{
  "model": "image flow-matching model",
  "dataset": "single printed letters, digits and signs in grey, bent and noisy",
  "train_examples": 395000,
  "image_size": 32,
  "horizontal_flip": false,
  "conditioning": "none",
  "arch": "unet",
  "objective": "flow_matching",
  "cond_dim": 192,
  "logit_normal_time": false,
  "norm": "groupnorm",
  "activation": "silu",
  "weight_standardization": true,
  "widths": [64, 64, 128, 256],
  "blocks_per_level": 2,
  "scale_shift_norm": false,
  "attention": false,
  "upsampling": "transposed_conv",
  "init": "torch_default",
  "residual_init": "none",
  "optimizer": "soap",
  "beta2": 0.95,
  "lr": 0.0041,
  "beta1": 0.9,
  "shampoo_beta": 0.95,
  "eps": 1e-08,
  "precondition_frequency": 16,
  "max_precond_dim": 1536,
  "merge_dims": false,
  "one_sided": true,
  "adamw_lr_other_params": 0.0014,
  "steps": 6500,
  "batch_size": 256,
  "epochs": 4.2,
  "lr_schedule": "cosine_restarts",
  "final_lr_fraction": 0,
  "warmup_steps": 190,
  "weight_decay": 0.2,
  "adamw_weight_decay_other_params": 0
}
Rows from block 6 of a small image flow-matching model, named by matrix and row number. Rows with one number belong to one channel. Each number is 500 + 50 x the weight over its row's rms, rounded and kept within 0 to 999. All counts start at 0. Numbers have three digits each. After the name is the row's rms in percent of the matrix's.
Before each channel's rows are labels from the 100 images, of 14848 (inputs lightly noised), where the channel reaches its highest value: "strongest on" is what is common among them. Only what is clearly more common there than usual is listed. The data: single printed letters, digits and signs in grey, bent and noisy.
# convs0: first 3x3 conv (model.mid.0.convs.0.weight, 256x256x3x3, standardized in use, each kernel summed), inputs 0-255
# convs1: second 3x3 conv (model.mid.0.convs.1.weight, 256x256x3x3, standardized in use, transposed, each kernel summed), outputs 0-255

strongest on: capital; the character D
convs0.101 140:445502472583440438551538512567527509516466512499534449452488475584515508474488422547582464487443466489501559510471552477448520429521543517571534496500497520494472498412457494481552577571490525583575480438445496498465565563543487554473547485475487482444468479464524433442550441411517591515538559520505515493459515540416457482493478471518509562486531533491411449411391452582482430469504521542532558453468513542479477482561508488458566441558404453594517500550565553582401552409491449508445401501530536573549397497518386487566549552544569410535460429549431544534555442497497541562556518527583509577490467496560542492507436548546511584626568431518515462453482468455519470570483454442363569423555416470447556452430526455535455421495589497451570451559461422484540537494502558
convs1.101 091:471549470472466532506487586563465529442532494510448495454479517514556460482478436463511457465459529498548502399476483483460608553525575508568537455497499512486534449485507481484496487534491525600568571490477458453479494519614500497478517521416528476459582540385490489558473495511502520512481550643563481574598507445522415570513479458500519596463470510543442509464469544498533586452525517510449468465498513381531542484462519460531539423420472566513566496478456511494628474452562544582530257549457534465544624416504500533469493538472581463480522460491423522470516488406487528497547504511416519458519538446458499460452538530478477523589543459394482426479501500432478377528520547470519555652592510528489459509503521545450495426500544483433477474458513616559589535491493511

strongest on: capital
convs0.97 097:446476421433493427574479526591531559463452442461459444474416442568435416512454455497518470537413502525520523448454519524439460423535521429516472476430578492528506556449558472522578559563463591586548448436470448488492538537558472533424540570452441426442451434477502483524480464447445520566541576581618505554487590498503488513530477507474556580500464534446462495442484489553490470464579479494471433500410525483496456461608504483483630477515478497473444484569445475526460596471456434487516484548534514543539435472537438539474556516560564452538445437591487464545466446499562539512544475461454521512464442555596478519431448581447469584518494449536484449558455517521486442453394406535436554454569470565499494586490501449562582510500540447485538457491435444564593606534597549
convs1.97 080:536474558535503573497531501522450491586497519499470536552585494488619561445474546497529434467471467387602511540517539406533536520528503545509599450502494560469481482557528530503476544588422503500471471503403500519459517476525512523495521574492583470578506493404504431398461471425516529586418489493462553386520488590568450499501488470407467440440433497500465578535524494455525486469526585537551469420469527512493491480467426495473494494540459438571506495488657523546475466468473465510473363443466388582513491454463500484508631443462411471458484417506490524477562532513483556451510570522581378413459561503517539521498430517433514543447569520453557438486510555424562552562516559482463503477496517468512467340489561509545466501398558570544477484484542519411526517467482544

strongest on: dark on light; bold
convs0.157 082:508583502408466493433543472440479587360561491443510515496495454492420548509425503499471501536494555561550509554464471541531445498594471549390470550522489410590490514532565452506489398438488484434533553556510528574518409444431514492503516427495502530471541577483453510596485526525499444432482435463605562511533503474508553518495537594518546412471488450526523552510526558425538614495560530543409502483463465491605448483423512467527500504420507599513449500446482503455568408522489517509578533592515459459441503522520510555440469457510429538500561503438557543474482479505489472546511529466460498535517506529441537443520547404374566599458520481538531510526512472507539427523440500579522412596516521566547505529542555475456638604582550452555469515513460483590427423524581465
convs1.157 108:474477483528532510537512506435523507522450484501536455482520525506488512557506507539480440463545501477492530632526567539517408487489480455486477514549429492565472556452461448522492505473538451528448479581487591546518514528541516474466527451565517495473529491537502471448469499549542492492569495495452527435611511526533611464522484552501460500519530502434515445503465479577522468516429440550520488408443498605472456525579470463567562537583444407491433537510590510535451504494454387479420721527454373489485426518506469378531557497442366482444472561451436487562479483609455503477434570496514407462523519408484554488581412452552515508532446528543505599432528501538526565494439445470414406436473507522493560484434488509479473466508533496571580555581518433469372429527545495

strongest on: the character *
convs0.18 121:417492470550513423509430573490526475529503543614524516567548555597489509517499383538545425545514376491523533436530557498438458426523496500541501438476543551454497503467536500535558543571523547519492508476488456416525520565545528492511550554481451523467521477492526441521532476499462595575589534553444489565404533601462426547530488418531565538501532586463415491453434537548520465523574516482457479539433550478485538485531427529384557463559496517512478504507527497565463552460543504536541355531484492580541400474570398526569500576557538467559489474535518505591536516551564558580566442543555512602510449508518432547422505529581439525588528404535466398533462544545437481547428469519400551524502445559490571536481484529533406461464557503534560569587435518541496498480494547
convs1.18 108:553430488526503535498490524510477503526528570454464477577540500441525533405508556516549550548472450437555493455463443385540546525504497569525526481469548537432479363613557529537504472540501446499570501456484512493464474435409542564541469534448487530562533482434513525480455471477546562522417499499553495510445543470536442518510538521428449486482469476516498443537526522406532432402584605492565518603509528424502529493370530501498598480467505478585533533468524513438494469497469561459506387501512488497471525440421592604488464464518536506493494496440581559420497434477388450395545558515597525412381444602512493564506471429439459485426509619489542566544452486565577524461601576523526517476532498546490455519541523522497526515459501578417445492434562454451504559444468411

strongest on: bold; the character W
convs0.15 075:437530565508558436480513561482494514580423594451485592463550542495453461493422440536486515474435481469624590478449526560472508475553543468524434473465565519499502574556628535622444544481480405483454506559479455461592514517450609513472425485441497429499596550499540414493540485579524500438422476448490585463449532523535426452522378462580429507547546454506438501473462517524591615568555601547603525529455591448490402536482454519463498530563483529575558480511572530464565494555493521453465426407522466493490435404443453470512505520460533466480528430478541475485509584416431503495557523599534460575494485483468556554480549502543466495555472481534570480539509539548508553468518414484444497491529479456473417474451557482511508499448511435413493442516434437445491497496509462
convs1.15 093:493456555523442497494454545484490469503546484506482412475505351536535487440492444474484524533488469496495514468575499491427613599498496531485501473452475498465541569428496553413517506517441540543541528478531509443468498512512487508506480548462469481540477488454536512507448577420434524573485514574542493594467528568454454566461462447441607507509428522570477623538453506555491483433478526466545532430470510510551541493469526543561462471519552613484516405494548522467507510473460558514592630490439545443590612475484452531497449531543611472549552470511382487464566438460651486509519516482460525452402551444467493461462565518446490593426534428444478433499498512473425444529509523479491509585566495562419446395476470479466472483576433446502477471449500589480661383463481482

strongest on: capital; bold
convs0.47 077:451556437530564470552534452573453477555536514502482473605509553487539478525530492462409438629505460567531488491456510536415474449536503507518475458473532590459516518494560535512559477554454508580579536487496436474509561467488542471473581527492447465519528444473532441620462486490501435493427517471541501561487546461477469619578459448433566479565477478455483484447411549511503520448516474476465480513455540492568563513518464589446584462598563652488462436547522485533471511508492638549572467635419411470576450429569463596550576400513532511423534477532595491463521541495508461445541473546449552409463512595557479595462550516492461519470544451535502463555485582561485461430499487556447506519490476606478412538435488530531457479490451415426431458473434514501522510535487527
convs1.47 086:507536583573489581503551537509491512628510481501514533563543467497524565531467486494483443425481550464569524531561569535549549537510577572517554512542458529514510529458517438528415529547555507410505437533446556516508570526586530525495470491508571488562417505471518443403497533529509513541490508498498527419646495585570479461499426535510523387474525531493449578506496484475518454489443517535576467502537513480577442496500521459515423521461448479588465574517618532497518484462496425507502491538483482492463457536504497388478516464472422507495490469479399505532522566593512584493484594498569422565648478484451570527521421571512645512594578451561508431420551546471562613565480489427497457436580502551531488408472557480475487449479560498635556541547500541546494490541500582

strongest on: dark on light; capital
convs0.220 087:529378479520404512467585486464499443488464500463569391459506460524598571413527518582562494449536551424473542588517465411546541502501472578504559575589490434524464471472467425484457545493474459477541469480541587551439484520483446563541462463561560523520414442533496519401470480364581535472489495474472556460579480485512562433435526519429428520458577495457552487462481428519510366462444535592521589461521449567433471533495506493559501510507481360592523469497563580516372507469424437443481507454496563526495496583471480512537447545490532493503455514477483558514562407541473548468490581519548430542553561477459590446577425483497553491522453515452564546431554423444562483507505514474463508465494523436540529470492584439478451458447568541537481474537561518461479480426458477
convs1.220 111:548655484435536470539496430524532598379460483453532576434432505490444388557509517500492511472487524546427453455434499585543462362497537450473468583492518427566478552512437497512519439436526537440485518452517458551526487501503469480536541434524466541483517534558460571622504491565516473450539537488468437509550469433475542501537539521568477533540500482448574494565489498476462612524528421525471547483544449409484456513484519413496466454431547539434441516539300486524614484519553491539529464493546566552468472485582488521551504528491521484593500559506591483508516585527535446526461441478425480523559480475478454459412583513520516443421485526597522552546524466476475496458480467542480508488510489467580534557565423505484547578628445464484507481511457485614479606562520431

strongest on: the character @
convs0.219 134:441543455473528429546437542517510450500504485624448525553476492548431495557445446445488453576475440457529476430513529548452433431509502444536464435451556539435482531491578470531564529570471574513464484496451441426525528544536496467465546604442445455459478459473544443565484478513440561613513539593439478589432581602457426594563414447498597532502471595432420491455443555503507551520601519436450454510433582458519522455568435586436601477560514605490482503515528483500530603490580543517530433535429413544535426445537436535530522508569526448554504444557510421511525519480591478516579446531550569540473446533567437570442529560521445507539495436529470437533465568533456478507431452487442538545464454553481471513467459487540442504437483434477483504515414492526529534532483518
convs1.219 122:556417501578467536485494478497447492538524538498475495547540525426514599392509542507506558532512430505554507431502483395549530525487483597494542482498532543406506364586598510532501487609506457488551545482486522479473504452413524554523538555436501542600483438440544531459465514403544549495408472433536511498388502508543433530527542502452476459470459461535458463524518505419524475443554573501552511595502520449504497502404562498455523513486491451599542516493560501454372471495465518470499417525524465496479512424355562540496523427441486535457515432468518535467494451521408476427539545538635479412475452602547480568470453441460509529492562599491527511529481541570608553461594563517488527438549507524511470430527538567519504502444487629467456490467542434400459559475477445

strongest on: capital
convs0.2 118:421577437442452434570473481567570563443502437451458475467425453554431431553420426451549441530432467522464472468437558568431461436541565462519463459433523497485467458459477472473563537543457553571552481469451447485489552566583466530442550478447434498412489498449531455536548464500453520503571554523585454516458515478437461496558510482537536550505470514527450474441449543568477537542528401469406443435425468509465452414548530468446532435465442513460426457576452405571485526454527446526487444558544532539539435450545441493528567547554548448537469460555472512545470503462516558580514435452457580458419421469563473511427481551485456532460532417502439427454427512459447410455422448530440538485576431547478555542467475462568552522578530430464576463555429442558559556570575555
convs1.2 110:521517598604495537510586509480450475596504518509521516606491461490492562455481550511498466433489518500539512519591610488462500481482488540536573501576500549470538517512581451536436510531563485598522445510366543513550592492453533518484525501503609533514450579481506476479463505518542478538489446452440549405489451550540457456442462565519449427459523468457446498459560426446530483486481542548522477549584486511470419497505547479482390478449491433561418567477564533545567413436498402545498348532489435518512508576616473424515588474429465516481492470493453495555449578609443566442498578537500409545576461498557565568614458466588626502580524470506480481450507520513551540563473518520531510451435561565503526448501510514516481459476523539606486552555543471508472469442557529

strongest on: bold; capital
convs0.61 077:422584493503569441505430480509518470566503564504497586537538531564426435574480429519502481521453400496582560402479510611453530472581513429514440441441617542391593488513566566615487505513511501500486483512470433384595505515523587468508513463446454499508485536496517431508526476573467506465498489482471495523386490479481395499588418382572484493576505472537420482508406497502538588549556464483534468458465499377491530526515393468405508472522489546510561543580559466591576517461551551517437411532481436496527432408499466495567511498513521493517519460511488487541486569453476542564622437587472528519483449465507449579414521502553404462554501458488484434510487571516425550493525463413453508495515445476484491496486480534533440460498481480413507493572439484568509506542532506
convs1.61 096:396453575568493654436548504471476406524461462523502599611507567547471524521519466495492490496469428581499526562545562558486496595468525586514461479475437534461512561449529475464466510506522467503461497551418564450472557528520500496515456477512536531560496483518544387446500538497535499559484470472488498426600480491469502478501411470522509447483545487423538589508481514562490380519412485470528495396543418538500440477520503492536474545558467442570476467494560513480555493462452436542467628448488605486571540554509537421513529523497482472361561522540440471537487555614462455488479532483489499456497497387569520558500482547450476471526463438594488410476494553509456622511513451454474489509556558443398516407517564524551492476466548499596525549512498560476688520541497521

strongest on: small letter; serif
convs0.51 082:496521429512414465567525439569532522451420502432521386424398416529517525534452510499530466482484554443503515522425552531482449466520585528561544530510516534529481414438521428498487539544417492581537455468496484545506586554569511540445503420465466432443419452406530475425500456454532491420550545427558491473534453424485539452554470574468456543541504454482497466401488401601483448477475506549453550450467469592475428511556593494531514494494454454530503419624473482600377500488501461464433531466583561486524480526473464475524559503480538461448419464540440507453456434469409532506550549547522547482456527468547532557524426563502562513463519489400534521396499555416572410481470432434464538429573478456499469464455530433560574470496502431475570401487460443493545541569521523
convs1.51 087:458519569437487466506454557421526510513469448514485522449442471504505483533493512469410526426509506568430468453500479545544618449436514455405498527545498515564501643504510434481422501513472547441501545589434500514473518491545482465472505409479529447538500541494488399599547576501501496478493505468520464485611486433475519476490482520566504536509497523516539627450561499530480565530452410485448457536446454436477502528463580457509456583510601542442485587446473513424553523576457494464498506539528585524527624514606486462401583525519507433484528448488439516560445569594553510497470476516494502509411474566454528482476568514461610559510498415541439414568482478430449565474482457542507446534539510439610477466523420442568559585638443444578465471458484536526575444556557548